A small image classifier, trained from scratch.
Model: 4.76M parameters, 32-pixel images, arch vit, norm layernorm, activation silu, patch size [4, 4], layers 6.
Training: adamw at rate 0.0012, 40000 steps.
Data: trained on rendered scenes of toy objects such as cars, trees, mugs and chairs, 52.5 epochs.
Rows from block 2 of a small image classifier, named by matrix and row number. Rows with one number belong to one neuron. Each number is 500 + 40 x the weight over its row's rms, rounded and kept within 0 to 999. All counts start at 0. Numbers have three digits each.
After each neuron's rows are labels from the 100 images, of 14848, where the neuron reaches its highest value: "strongest on" is what is common among them; "peak at" is the part of the image that holds the peak. Only what is clearly more common there than usual is listed. The data: rendered scenes of toy objects such as cars, trees, mugs and chairs. In brackets: how many of the 100.
# fc1: MLP up (model.blocks.2.mlp.fc1.weight, 1024x256), inputs 172-255
# fc2: MLP down (model.blocks.2.mlp.fc2.weight, 256x1024, transposed), outputs 172-255

fc1.196:496462520494524520556469488420512515491515545550506513508482415508503571510500455533437454517454523481563446421473496516440520505523490493471490490542466522528490494487509451532495453532488462542530527494532505464484481500517516455464485500488452522514
fc2.196:494459444521471515441495498504583488488561508540448533457453500509495461462484510513482541518488433539449517567473492513526554524504525518517401472502541534480486527496550473486518525501519551438505440423556475551484523460528514538419467526512494522476
strongest on: count: one (62)
peak at: bottom centre (45)

fc1.573:490482500515554479505552457477543536585515463488508560523544481474525464514514476540475515438489568446462499497524495505557406502468421523499494479504583557516543468517467513482551526568531459493463503497483536399507546477484476455567514498485485519565
fc2.573:538477502526477478549500489432544546469526449486493540500564489434523520506501474449516475513517510531573470472445475488530552481512509447511488523537456490490525448558452489553497470505533491492448570454452482602484496561465512432423461487488460577518
strongest on: pink object (52); its colour: pink (41)
peak at: middle left (25)

fc1.60:473472439428456520476440509503488407493511419553549520478596494406560449540483517512529547532460453492465506521502412484594534520540483516474450512520456520480499454473487498475555444560415510536525593461484534481480540490497469490489509480525527570530
fc2.60:602438469580462469426552520470492465560519510553533439507484514455486487519467506533481431519511520506455504468545537577518440481447484539503534481533508393503458519508486465468506559522548431434504425472543482493518493527427520488469484448533525520509
strongest on: light from behind the camera (60); house (34); teal object (34); largest object: house (32)
peak at: centre (33); middle left (32)

fc1.193:453510490522455511552521550500558446544511481512506497490487468475581511505418434507513547539536534459449479475589487468445534516545531458448480553451467394499524616435461460544476473482514524477523476550571486515509500497513462533493426507491433541485
fc2.193:599517531563438510471500536561417531500467446472548540520529535483509507504516471473557524494531458524529538519442510489547510523473558548491529480480434473460468451500458550470521425499517498504472548545514540519536468527443572550582493469538499506478
strongest on: light from behind the scene (64); black object (34)
peak at: middle right (25)

fc1.4:439547490477537515479513515544449438456537454473465513548486462537535439420543513528504440530499470511482438497578526463555503498457491523518483457502552483433529518505518532448547492538483432572494553472507570509495602479522422536525480528526448533532
fc2.4:546476568492431534489531537506474450417509490433496512491403546508468482518555466489514453526530433473489560428526569488537472429519519429457530545515478483553506499541505464457530444476495520509486455482553565470535537457533446519509401496489485586461
strongest on: green object (57); its colour: green (32)
peak at: top left (32); top centre (30)

fc1.25:503510491519527536480494482481571515560513497525489542439555455514520500516492509545537499540500511459477542399504430533548523523507524475470479572435546465438478507427578410558529548497469527499497533470505541455544530452494451456488569531544469493562
fc2.25:455601541465532458526572547568429480484487549457477556489429562622481456437454531447495457482447524489451493569493528510564489508436521507473423486491498524518494457499556563447477525506471442523510440575573552458484457467500559519479552475526477423499
strongest on: yellow object (38)
peak at: middle right (34); centre (25)

fc1.628:508487565457470468520480493515519450490506505457539452529592466538479479529470525548487511444528504586586504494591420438504513507535515489435542494487463526481547486481504489545544461513426480548517558514443498512580530474476485541559482498510513542509
fc2.628:505433533522502419546572470529420519431493504501511520512489545489487526503617530458497484529493478474460499429465573579421521464535494451489488502528485498456554481509472420518519506425530494508544524503512506493492521499525543454543463504483520507474
strongest on: green object (45); teal object (39); its colour: green (28); its colour: teal (28)
peak at: middle right (25)

fc1.751:496549530342459573433486494560479449468521497518546485512556495518549491484422536503476521519532502524511544455537415461505466492540495454534509500440501452524540480470499475544413472488474522567462552487524526493459524463577480430465502533521536516416
fc2.751:471498515472488481481500600597488461536480441535496510454489504508486431538481484538468465444489520470470468517480504512439557504469466507487486597531396452513490538541522485533430491528492507500452489551524469558545478491531528571468467424520476496441
strongest on: yellow object (57); its colour: yellow (47)
peak at: middle left (34)

fc1.342:602484455483561530519495473475536513541433480542536526552493416473568478501487544505454524501493438477516532515524486473505502450489593419588560511499585557545581467561480542510456562542479523485556554491465494565545526500538459531466522452426438516581
fc2.342:500582501472453466500477521489498470474454442547537523537573466489504428498491437453479513445545534519529475502452451494508498522458480533508501506488491481524578475570502534520505467495481489571430569512499516496469514539542432533631506541579469428509
strongest on: pink object (58); its colour: pink (39)
peak at: middle right (27)

fc1.49:485547550370521489481508503517476522506491543500506564503492456470484528503564443514505502485477475477514541529560482515536429491462405413539553491501588490441469527540521468568530537490549479499533553520538484488456541464483441402446498527475492576457
fc2.49:527531514500480504472484531507507502496517494481465481530480520528457481474522481479551496408530536444471530515520525471560505478481410490520524516466516506494518463436526542554534444456563522419508511493466557448571503514551471542535511523500600595489
strongest on: flower (47); largest object: flower (30)
peak at: middle right (28)

fc1.237:467559476455548468503522487515491476486551509533557490477451518507494462499509547524520498504518474497457487541553498518565468501433452475514545504507625472520522576475495492519559583542473454458532481408568484524458556521513458427519475472494545548474
fc2.237:519495572517545550480515447507518518551486523525490537539543497481455499553512556528511503510507479515506524479515456465477470491533537371527603507463484495437446499508507508552499462541531557461578497469496452513462500462525453474452528468457517559527
strongest on: count: three (61); flower (43)
peak at: middle left (33); middle right (30)

fc1.263:486515474529511484472456509400511511526522427520520524421489534479512482558483480554490511535528561457477462504516503513527483513421493513425449479560500510490504439499440502433538459505519518477471547473570532491535530475508431506560461515490509523577
fc2.263:512371546516505523446432509476511554522550523473415450499529500494451534508527542484505478535508470546484470515409451477476491502490486456530515523505488545473431524526518473449496566443548510509488451546476378504424468508501521493478546464527585466521
strongest on: purple object (81); count: three (64); its colour: purple (59)
peak at: middle left (33); middle right (28)

fc1.548:475529509468446465541523510503500539522541494468483521525521495549462468535483504463440536550460480441491554507453495519525532469500527503521478523443524532399455560494545463484454492474499500461545499498484450480448527445492516467465428463445435543505
fc2.548:536521506542575478485516512543453540468514456493519451449498521463527500517538491432481488480520530460480503553582469490547526492551470521476564471510561535521540571449467528582552503536538523543464510491485551471529409431495491557504479414468439456501
strongest on: green object (36); its colour: green (27)
peak at: middle right (28); middle left (26)

fc1.296:602502427467489567498521511524495431459475477511473506534548467486559523499578471468462499475469459556467510527517529406557516502498452483464526472595498465496533406468475555485483517484494475586482600527451524472487568536493458516510496462548523530514
fc2.296:491505507495495493509572442465573585486559470498506537449503404430669486482514523456497492568505462551477489455570422527443561461477559562494533528490479460466471541488508550459518526530494540482514511476437482528481457556462512526500512516552400472499
strongest on: blue object (76); its colour: blue (65)
peak at: middle right (25)

fc1.383:494437492515526466490531471468458449526542521493537507512513537454543576451463579545469541540528449500501532492472534523509522491455521472507533453523467493506461568518428408449524589550498506509519480557561468544451529466479493455483552468543540521563
fc2.383:471616517515480538505501472545571490502505513542571532478492527491444470517483471504499466425514552576576449496465509501539494497481502501409474523496497521625507431472486573489494431533481509485486489455496502478550473564450518511480437505452530467497
strongest on: purple object (42)
peak at: middle right (29); centre (25)

fc1.695:536464508474426521519490476501512396439474504510448516448472514432531598415574442572509450525475466504570448597478536470568560498515457525518467466519507470502472496459441502482489551576536454555466441532533442510425542458505434463446508488496445550444
fc2.695:536507515557521487490512530525526464592499512519516502491507533546498459525515541494449433460471466483528412462453540508548483483491509570464505496572436482506528467559510497505511544449478516440529508548534498481491541492519459553366487514461592452551
strongest on: blue object (41); its colour: blue (26)
peak at: middle left (33); middle right (28)

fc1.202:534489548514516501418577522484520479518566508493552546508498480524585460401528536519477425550465502508485518443510489492544522486500517503555514503471576526497522480506503535512518544568530429523565541424505539440478513552469489502413488482491477520501
fc2.202:546488514497499537512444565505467432457489455540551506475549501499430510528481489489499468499469515520523539525560426492474488523518563557449486557420495529506563475484554528516409433489444459511398487469468558527485460470504543555515523476518481474436
strongest on: pink object (49); green object (36); its colour: pink (33); truck (28)
peak at: middle right (28); middle left (26)

fc1.702:499497502478590445503528486485513551599501533582550466503466506481484486515534536533463536508532534459483576462465490549572470420485516448560513456496505485479434532465494467556543542421543474449554511487505567463534511524476468493546539488497505549515
fc2.702:525534489470415534529508576443473483460454415483472524526554538547558500518494408486483475432452504447535475500516483433473551486503467550464515543507502478474552460504449542538468444542463494521510563450449493487497545523516475504543480515573479486446
strongest on: pink object (45); its colour: pink (32)
peak at: middle right (28); middle left (27)

fc1.423:461489511474486546539430454480507539515515468504576494501597503467508491523535583533538497518483512541483531513478426476473543505486529522472486577443548564464547484474482425548551527525492571541482581504457508484487548449579493427512568510462510529459
fc2.423:512531558461546470456520599537487465524494503523446502558439586587512508473489464516466451479522533481474443526488592485540474499537510465476459460537451452439427532501523562530463512470471448473532441586524523524539530579489481566458483548478501423474
strongest on: yellow object (49); its colour: yellow (26)
peak at: middle right (27)

fc1.229:509495459452542492525559509460447515461494536464530452540449484491550580435482555527477510599460449480485495464525511485516458476488529516514508464496498518455537543518508506476467579502560456606495523481554458543448561521450465563524491449591432517495
fc2.229:494515437571501538550457495523531505526503482476531540558515460509475458476450544510548541528552508534463544433466541521523483466462508455483508500523498514552440524498446534407452515491493499511514513470529443490520501586438461582487463477556464552506
strongest on: light from behind the camera (59); brown object (36)
peak at: middle right (28)

fc1.518:458572437550511441545493528462462525516473438491418474491511570490536558537459443567507476481464539499413427465518472476515515555470527473534436485434496438419514453468485528540487507495511512480485525500511559523521535470490430541595495488536428548586
fc2.518:525498504528442435512527515539519526537569455562531510432503455506532423477523412490499414542554534501460464540472510557512484500460531580501499486506499512499424582494522472463549440448428470470551511522529481522566531583454470523509465528506478454486
strongest on: count: three (60)
peak at: middle right (26)

fc1.722:508498567433576524544527465459508506505522596537466501523469460534469537459519506535445467505420491575464497474526525511519516470520467445497485444518488557474510494546549489527563517475439515511451564434554556453438519438500488504514482571489465529553
fc2.722:473533445535460493397532544544488508457474475447568515515518446447508472509487534444516549535580469441468503537554458523504434545532532550510498547451489441471478566516517507523491507486486525432527453437458512507501490506552482525477528467464573468392
strongest on: light from behind the scene (52)
peak at: middle right (30)

fc1.436:520536525443508473503379490552525510560499537447512496543511452496487468444537481551455463455550516390448536510510512534464434466489498529502476450460520418461523519466556513550514507477450564464455537453546560515539517486532465570522478554517529517497
fc2.436:473485482495526477549548488438561491538471549492465518535488492482553557469455512502523536548477474520510513476557524529442487549548423464519519480520519511517521457584480541517437594494513479549560475548434475487502499531503442501445551570469461514566
strongest on: pink object (53); its colour: pink (37)
peak at: middle right (26)

fc1.72:461486439507512512564517498429468456472507468513487456557527500485518531541487516526542577521547529460464491472551460451553532516520534515515484452493525482479525507444481524516536541556497504525492486480523518520541533522499465469551530489565442528577
fc2.72:507518529566476442417507507511510552534472489493497519519536487529468460602527539516545463426460607537455422412418519527488506490449494453476455501552537493564516470498444471457558464462516521448520554470448452465511521509502493478550467516489505534531
strongest on: purple object (56); pink object (36); its colour: purple (32); its colour: pink (25)
peak at: middle right (29); middle left (27)

fc1.19:500515490498500482546510515422492526519561542479479453520470486524476519506453453506443497451560561548526499483556499464517493532489555446500513451511549472543532615493490506551518546561494420483490476459518505503557505567456494485528461492558511476503
fc2.19:499541419521527543489466519491485548478455475500501543535492459483491495473441549485524444477492489477458515412435487505480489488544520516431545552503461470521517488488467518531423502475504548524425571478494480532513551533519458484498521592469488583536
strongest on: count: three (63)
peak at: centre (32); middle right (31)

fc1.502:492483491460480477479474493471508499482595517507463503423473486440510513440566456573499398541496500544522422530454462497520504441494524484507489463529471498475507588472480444486547526573535473535504475509571480465472531443507461469485493455533474525434
fc2.502:526440501520495448521564533553495550514466496490494570451450472513497545533513447519485508470491417494546468480546548519514492480539525558482515512541447426493489499560512513526402578476560425460529542565439430551486470556508470514487506497436486455522
strongest on: red object (61); its colour: red (45)
peak at: middle right (29)

fc1.647:609435475507485483547508518453489478429460478497466465522466519501507542468497501489516489519519566505607439516458564492524574498511456479484505451491456471533544477495487496557587494517518451526502508481506542536608521519466488476468498517476593463450
fc2.647:433478518475431546549464534507557509456398503473505515542517486571494467525416532481403483513478508531469531539451470504485516530484552450487493499506480428513538476518505518505504507510460550491492525547454518508485457557525572537528469484453487393510
strongest on: count: one (73)
peak at: bottom centre (41); bottom right (34)

fc1.344:573490458483456448444512595550446499538525487522482539467505531538514493574499463502453520451444474483552474410538516507478492445464526426514525501495535477495535518569454495492471575545517567469569521535541484463492528497566455491455531543442521503530
fc2.344:477540496522493525555487567484506424483486390467467513489529580461461437505500502521526508470488530568421461515467552487557518547466546469476460541550382538517513471517492514513517428467409498511418517504532530559541515517430510566520459526528514556522
strongest on: red object (40)
peak at: middle left (26)

fc1.356:511515471493469579520508584466497512497478433463447567502453565543601488554533451585447584493522520541500473491531541465501444514411497429411501478526554526530504495572488473435508507492497555516471517547506526428509530448529456515543452525429462494458
fc2.356:522463524567540436543547500543502504540452560452503444508511529513424478522475553529473431502486518515437486505495545487520481522464485531607455507535418471477557525514532490499484543515524409536532480579520424473486507475436545496465555430529570538558
strongest on: green object (37)
peak at: middle right (25)

fc1.222:488566490448457523476477490472491512497571478432526470479484533546494545493542521517444477460475550512518473553503464474549493496390581506514512523449515533427494502457523464522568493502401570499441532477564573527485535480512466466537510472543501532500
fc2.222:480520453563527451485495460537518500486486518558542477522526491488453467431475484457575464529571508459440456511486507494486521514502502499536491521488463489456473545467487485461502543512486536530521494538515417449487502479536497444526588490490483484486
strongest on: yellow object (57); its colour: yellow (28)
peak at: middle left (30)

fc1.137:533552456465404538566545623541514409540462473528474526499550495472468563538497536507459544471502458506563505509480500476499492503537524506423518546463513502466442512548479477564434549474465550548544514578454543521478552446568468509479518460464529565515
fc2.137:535431559520493493522467514546458522461448462458467477491528420493526490528527533496558508448458465506529499420453458428397545504543564530547547540507532460474549516520496452479510482484532560479529497450414412468493501529584514531516497460511540472553
strongest on: grey object (41); its colour: grey (27)
peak at: middle right (30)

fc1.181:458512505456481508516573522487526487522560495463526494472461493467537527488471537516488473521466510411532452496579501541475496522410509555454476529505597537556402551459512501457598487546467481486547447475476491495500523555498479500406507501484503539473
fc2.181:421550557522505499482504457528525528525573479491424533433495494526462497494482487499504427499495518452527481572454458556432522516536493579496503504454509523497396515443516468570492439517530504406575449527460541505563486500477484460401498486485524573487
strongest on: flower (35)
peak at: top right (34)

fc1.440:560493512539464462496497552473527532459530578541504503471440491488452478438479482517459397497483475481468427510504560476502484381497457492449470540579474524506528582559501509513478552428491480453493456496525472471516555449508455522498464479528537541495
fc2.440:515486470494459485480505479455481481441494486426459467556481464499597492462509496432516566484489540494495532562521541480442523592523545515525537522550554522472474425482470531412501458515514522521494516518397421466457491452526591543494500563534467483493
strongest on: light from behind the camera (51); yellow object (43)
peak at: top right (38)

fc1.62:483472489406527475434526506531482507485529479518558500516520504529593434436457582538480501509527482450419501461448431522500528467523569471596465551449506484486570495489546482504451492465497513539506556475509510515495514512519475527561504515522519552507
fc2.62:441506473548539498541471585549470445490434480537514476510565480472464453549473461453452436467530544446474440521473480484559449514505487570438502579527467460523516491463505545550422471521473444520412504479557573582532447586500535550470528426558507514486
strongest on: yellow object (41); orange object (34); its colour: yellow (29)
peak at: middle right (27)

fc1.433:476472490489523466500511496507523537524542462515590473501410493466484476531477458555497517509513531439452500535531491550552473482532575438556510458485602472477430509507455420522480545495517514488480456510463496448435520513461434432525458523491403570516
fc2.433:562528476452485532525556514462438461452488542520468546505497548533550539476486540450507497509395473496552519485518518438522520559497453548427458468521526500542470440460475577456427520512470507528506462546455509503459496561504504506439520581497441508491
strongest on: red object (45); its colour: red (30)
peak at: middle right (31); middle left (30)

fc1.386:549557480495442456580524494464512479505442495547437526510537529464509500509491418529481472402444564517450442466498494498486540502564527540477448508512473506450535447515498533543542506494492609496523565502524509527521519496490444539496544529469400536512
fc2.386:515513517486514468467510507531516491483559482520512550444436626520431465498575494483436382470494558471510465464469546538574514492474478548475449445572507486509465519475507504481493516529540512512559409519601506463520574508461468540525481496554552469532
strongest on: count: one (72)
peak at: bottom right (52); bottom left (32)

fc1.30:480525473511475485502544477486484517509556483503514535469460451426552454490513454536504470489563563530464487502554526515556543450485537477416476374556505464498470581501431520485563474492463498482507473473521452465538529522454452555522463503471414544536
fc2.30:479507501565456478463531453448439484461462548501500418537494457505474508455544475497504472503467564505498449505524562471573535496449509547452440485546463528513498520449484506520511542488459538450496534503514523518455552474544490482481467499462537511600
strongest on: purple object (45); its colour: purple (32)
peak at: middle left (28); middle right (26)

fc1.471:478558484493470466496571492508522463541446539580497502454561544471475464524486493527510545471505537451452499556523541486587489492503472479500537538479555537593450482503489448522493546496508491501505514539449604527440549503490464490469510482440504538507
fc2.471:517500514552512515496506413471547556486493432522509535507482456455553511501518558511536512528555501531475510525494432497495458569470516502520553542443558455517530489509487454537533465523504513457451444502517474476540508424471449484516512444495493572472
strongest on: purple object (59); its colour: purple (41)
peak at: middle left (27)

fc1.486:495519535507520449508446520528468413561524519521526458529558486507414483494397501555452516469493512459482541479503546488510528445503480486532461473492482484471523538499512492469503480500386494476527508515519587491500516452531500481538562540521584516599
fc2.486:422484454510527548500521471433586535520522540473412425517489561482455478488592525447494433500457535509470469519522550471533554530487385495523513596565479510519519510524482557525546482424554484498480451528478437462537492501470513471504497479499506488506
strongest on: blue object (42)
peak at: top left (33)

fc1.542:520505456450494503468446464512509477481566467515550485441557536521482498539425550489536476539461519509498533491538399422559571518545562555434510561430553519487492447458505558488484503509450468526494520487494585487507567539509459480432533502527480501536
fc2.542:507504542542532479470483545542486472533459518538521493428495564567392437473467494497411456494466575482428478566535550509522465523463492586434455562460490513504432548562539446467490536500488525494515398543571457502469503458484542483413522481492498424519
strongest on: light from behind the camera (52); teal object (48); its colour: teal (42); house (29)
peak at: centre (31); middle right (25)

fc1.575:525480474497540504497571445447515533551523537550554549437559432414493539494532478536451526529457484425462492438526481526507470450494488537478488491515486533531495504528456412545479545490518497477454534397488530464449506511480431500494486525503538563555
fc2.575:477458479544433471502519552384540502500526527535465526470496510491519511500446457491484470484512490500512382535522494491473484515446365515468515508504503540497482499569513511486452528509527448485516494520500488530473488507510459474438476499487541585486
strongest on: red object (38); house (34); its colour: red (31); largest object: house (28)
peak at: middle right (27); centre (26)

fc1.56:512513521510501517499493502555510491559509521577531492439495533443551475514568506561479449490492538443490501511516483488507522516499537520420500551428520456512477591462473421545518521503448491478415483421587484516514520450546471510425473497471513502515
fc2.56:495524426536462468448490561443512553498511457434487587444528445496566458534483502491526559470495509482541470452480476514432502503471510518501569545465467484435533422529479542528487478493561537467460595587450530549543495518454467546519501497528455522496
strongest on: light from behind the scene (62)
peak at: middle left (42)

fc1.166:588574511510441433505497551536488519549561427465521546415486527427597476539425430538463474506466528495465440463528453556504444499461617493461427463453547454474519555539445480477523498507502512481538502537559476506503520503499419514517480548499464505529
fc2.166:504529470534490572480516455450442475478431523520548472519479469493481525507500448508528545529489499473505533497528546487502487504513472556503503485474527498521508489443479490532507510542463574471426535406500528497451539481505476499512527459516489496549
strongest on: pink object (52); its colour: pink (31)
peak at: middle right (31)

fc1.538:463455515505461468452532504391531462513578498537515544461456522436502544466530450535437461508496479476564493467504531538563424432412545467499491444538474472570454540549462491503551532501526452493507453517586448478463561461443430454469478461529541556503
fc2.538:499549513508415488518508553612524534524574527479482542445532404485556518518518484483543515434521494573604464506511428484461558463515549541433502554476464532524455524451539498537527466544454496517523464494343575544503448530545529489446478548462521488432
strongest on: red object (84); its colour: red (64); light from behind the scene (50)
peak at: middle right (28)

fc1.216:451545503523446478548543469491518576529485499438425452568527516499488555528547492497536477581482537497525503502439465451517528495521563520474523479528496494527466412559489437510526492560565435473558507497520509460503529526578494473481498503470510558463
fc2.216:474445445524451566525552582420498444461511474497562493493499422554509530476435535412466432464480436506467478478554489519515541534465553494540493495515508507489586438474500473489520510538491514505471494522486509520529457506513511560492477488552459335533
strongest on: purple object (41)
peak at: centre (28)

fc1.182:436489517423562469523529532493510475543522508446488497523453418522559492485530454539434447478579537472572525478535498505504499459530573534513468469560471462455527594419530475516509453469475492505486503481542545477540488535472492548561467490571427552467
fc2.182:507561484490564561547535488510585490565502482458523487506483633588480494508498512531465515451540456470510489534543478547532459542471466449487491500461538487501479472548523473512481556538450490484518492469568523464533446525486500533517472482466433519445
strongest on: count: one (66)
peak at: bottom left (35)

fc1.500:479493550436483508536455479440502488497498494526546491493527421471523483524466479511415494553478499473480502412517477537430487521524579544477450500542450503460502498540507457524510445500499497576482626500557591520454507533541496512517477528516423510509
fc2.500:506488488515511486519448486529571469534484503570474554538509568556436475507499550516453573463513503453437493504440482478466513496510521470504398501518504507436436535508540472495507546460538587511536435460502495547457502484552499526430499546506532418525
strongest on: count: one (86)
peak at: bottom centre (44); bottom right (34)

fc1.627:496499475466511509444462526497514458498503494523523486516515456466560496530437537453520512523554490510634503511517458434487556464513547540463514526531457453490469520413418495548492467451494549495552477498520476493516496546552483426470469525489452553476
fc2.627:521452554583539501558461456436455526492498492529514417546499429483513540472448494480503505549531470490548476490434499506518471539527481457592510462500468514423508469535460530537463466497534441470482519480492485554458396597480569457486454529510486475499
strongest on: light from behind the scene (66); grey object (48); its colour: grey (33)
peak at: middle right (27); centre (26)

fc1.205:581472558431571435481487579527462503539486592559539462520415502518523496492547517562428414494554459443534507475509542513499475477503510482517500458511491516545501557511529478494465535467548430483550501509512515482467511495512486470488481577478566512506
fc2.205:504478486503480439441520495512471500538556502545501488441466522511478443541508413473499459495553512428440475502458558588545452454461471475495541456497513406510530578511517490563539519513519481520513464521525446460557531513473436479535472447511513514435
strongest on: red object (39)
peak at: top right (39); top centre (32)

fc1.349:485547509480543507493499428495523463518592489592485510498470555539479486476537528475452463561484533449485502538461474515587457476423456494512483545476557523518512460491486486467535564480516547513480526488597562506398539444545468453443535526483504503543
fc2.349:444496551552550462481417522510521544539410457476494486427537500474461402514513527569557486507530503475475489498530507551491512512441478421466482510509467520434547487442537500482554432488432563463488548476492512543586503496518490513572537477472500526546
strongest on: purple object (44)
peak at: middle left (30)

fc1.34:540499558535525459514521502517506544542511543482502542423444505491515538512499571553495410526528528491551455454541494501462558485488535513469531565500541448474363582481553431468501594471529537464523454547507471522552523557507444498463522499465476525557
fc2.34:562596548470509595542512517531516491475493408501445518532521510587492418456470439448510556467460403533426442516483465482495520521514477441442539517481459514498534451535514635555489438507460523542509527532435519501544471495490553522478487544456468443487
strongest on: count: three (65); umbrella (44)
peak at: top left (32)

fc1.132:535533450377520505474454520497490487531484514477535472490498427477575488552524470492476517493491547460530497556605461509530464473527479487535564556436568501444530525507529443553492517497465543490503531492528504447440555506576464472475501495427509533473
fc2.132:524521452515472506419531484510501512518522476488536503548501481482524446468467566419497554545597501499465499533535529472488436539487479445559543519484458556463452456500532464489525467531544530470490512569448458441505450483557547492499515405503555523416
strongest on: flower (47); largest object: flower (28)
peak at: centre (30); middle right (30)

fc1.260:511490523493528477488408513468545502468486586483472475554460481491495509484446552535508423512446563484474516494443507479562527487525496506466432461565537490456496531489446529466529573460448529556488501485519558419494534478499460460457572553533527551571
fc2.260:516533524446489494521492468546460483534474505553558582464531513483589558498529501530533571485520468527561555447487412531498451466512536565553518468453504456522464462474501469570397550514531475553459445449469492569495478546491484509523564515515502487479
strongest on: blue object (96); its colour: blue (81)
peak at: middle right (25)

fc1.215:462534510475441489485504524432447419474547419522498528507557564466520488502471474484517491541467471466552441478464495481539469500456571506443471531540498516489426488514469467487539467549482562513488517535530540541492517539485482491477474432548473550456
fc2.215:597506454430503483436519497462528523485490480536485528422467537568480489475486542504554568448473512512496529519482450454421564517577570599489475552457445431515544568421524485529520481431505568476564493503395476505552472527569520506496566512430510415580
strongest on: light from behind the scene (63)
peak at: bottom right (41); bottom left (34)